From a checkpoint of a small sound classifier.
Model: 4.39M parameters, log mel input.
Training: adamw at rate 0.0039, 15200 steps, batches of 256, held-out accuracy 100%.
Data: trained on drum patterns on synthesised drum kits, 149.4 epochs.
Rows from block 4 of a small sound classifier, named by matrix and row number. Rows with one number belong to one channel. Each number is 128 + 32 x the weight over its row's rms, rounded and kept within 0 to 255. All counts start at 0. Numbers have three digits each.
Before each channel's rows are labels from the 100 clips, of 14848, where the channel reaches its highest value: "peak on" is the class under the peak. Only what is clearly more common there than usual is listed. The data: drum patterns on synthesised drum kits.
# convs0: first width-11 conv (model.blocks.4.convs.0.weight, 112x112x11, each kernel summed), inputs 56-111
# convs1: second width-11 conv (model.blocks.4.convs.1.weight, 112x112x11, transposed, each kernel summed), outputs 56-111

peak on: kick
convs0.106:087073144067079091139110107139111100094115093113149114135091112102138114067053139114098124140133085133141109117108071139125082107116132096073109146072136155093098108128
convs1.106:124123156094113085109110136112103140109138133153149146166115070145114126121105127176157128071095044102193108054140048085080090158100096152134145170094182091125126133116

peak on: kick
convs0.107:050097073088107140156119129094081141123085099087113137098047104080097125087098149119107103119124112154073069143132091136126091097050129114091064144098124134088106124122
convs1.107:089128095093138115144114104054094109085149122079130136069066090116169088138145105140150135086082094098140123101122136151104097139106089123144107112113070080132174128081

peak on: kick
convs0.57:071146110133142137100110120147168172177188125102131124149163123165185156176086083112178211109100158104177140102166158083149154120137105135135142107122138115107177182111
convs1.57:101127074092091133133103105080098103085141081087075121088059099069107110096088142120107104123102145126137065137111108097098118079129098142083074105093137082157087095117

peak on: closed hi-hat
convs0.110:077140164190153100122105143128151141098111106079112097090150154195133122123157109129197089113087144136112151120155098111137193132189134135135071175168125142093154185138
convs1.110:086055119121134101101115114121132100140106070077083097097108114132132130196145046133091109094085144135168122135140139137074172143089135082114105094155131154088129145093

peak on: kick
convs0.94:100128074144065101109125172146138144123139130126131127135135089069113102045117086092073111118114097109087129147112067130127094153110126069123130146041162145138138036110
convs1.94:123086072105077103105142087122101084115094109135110096085099143078144119100095101133096110121124073149126110108156113055109146074120122122111078122074123065128103082125

peak on: kick
convs0.76:070160087115118086149132135112076176126141056114130140127049119096068128096103168101111138133158111163128051141081098104098121128077153129121112166094113136105159051149
convs1.76:109127089099154109082119109042090097113133136087116132104118107096156129124109125123068110105097043086136100101110125095099093118091090104167093074154083102096111096080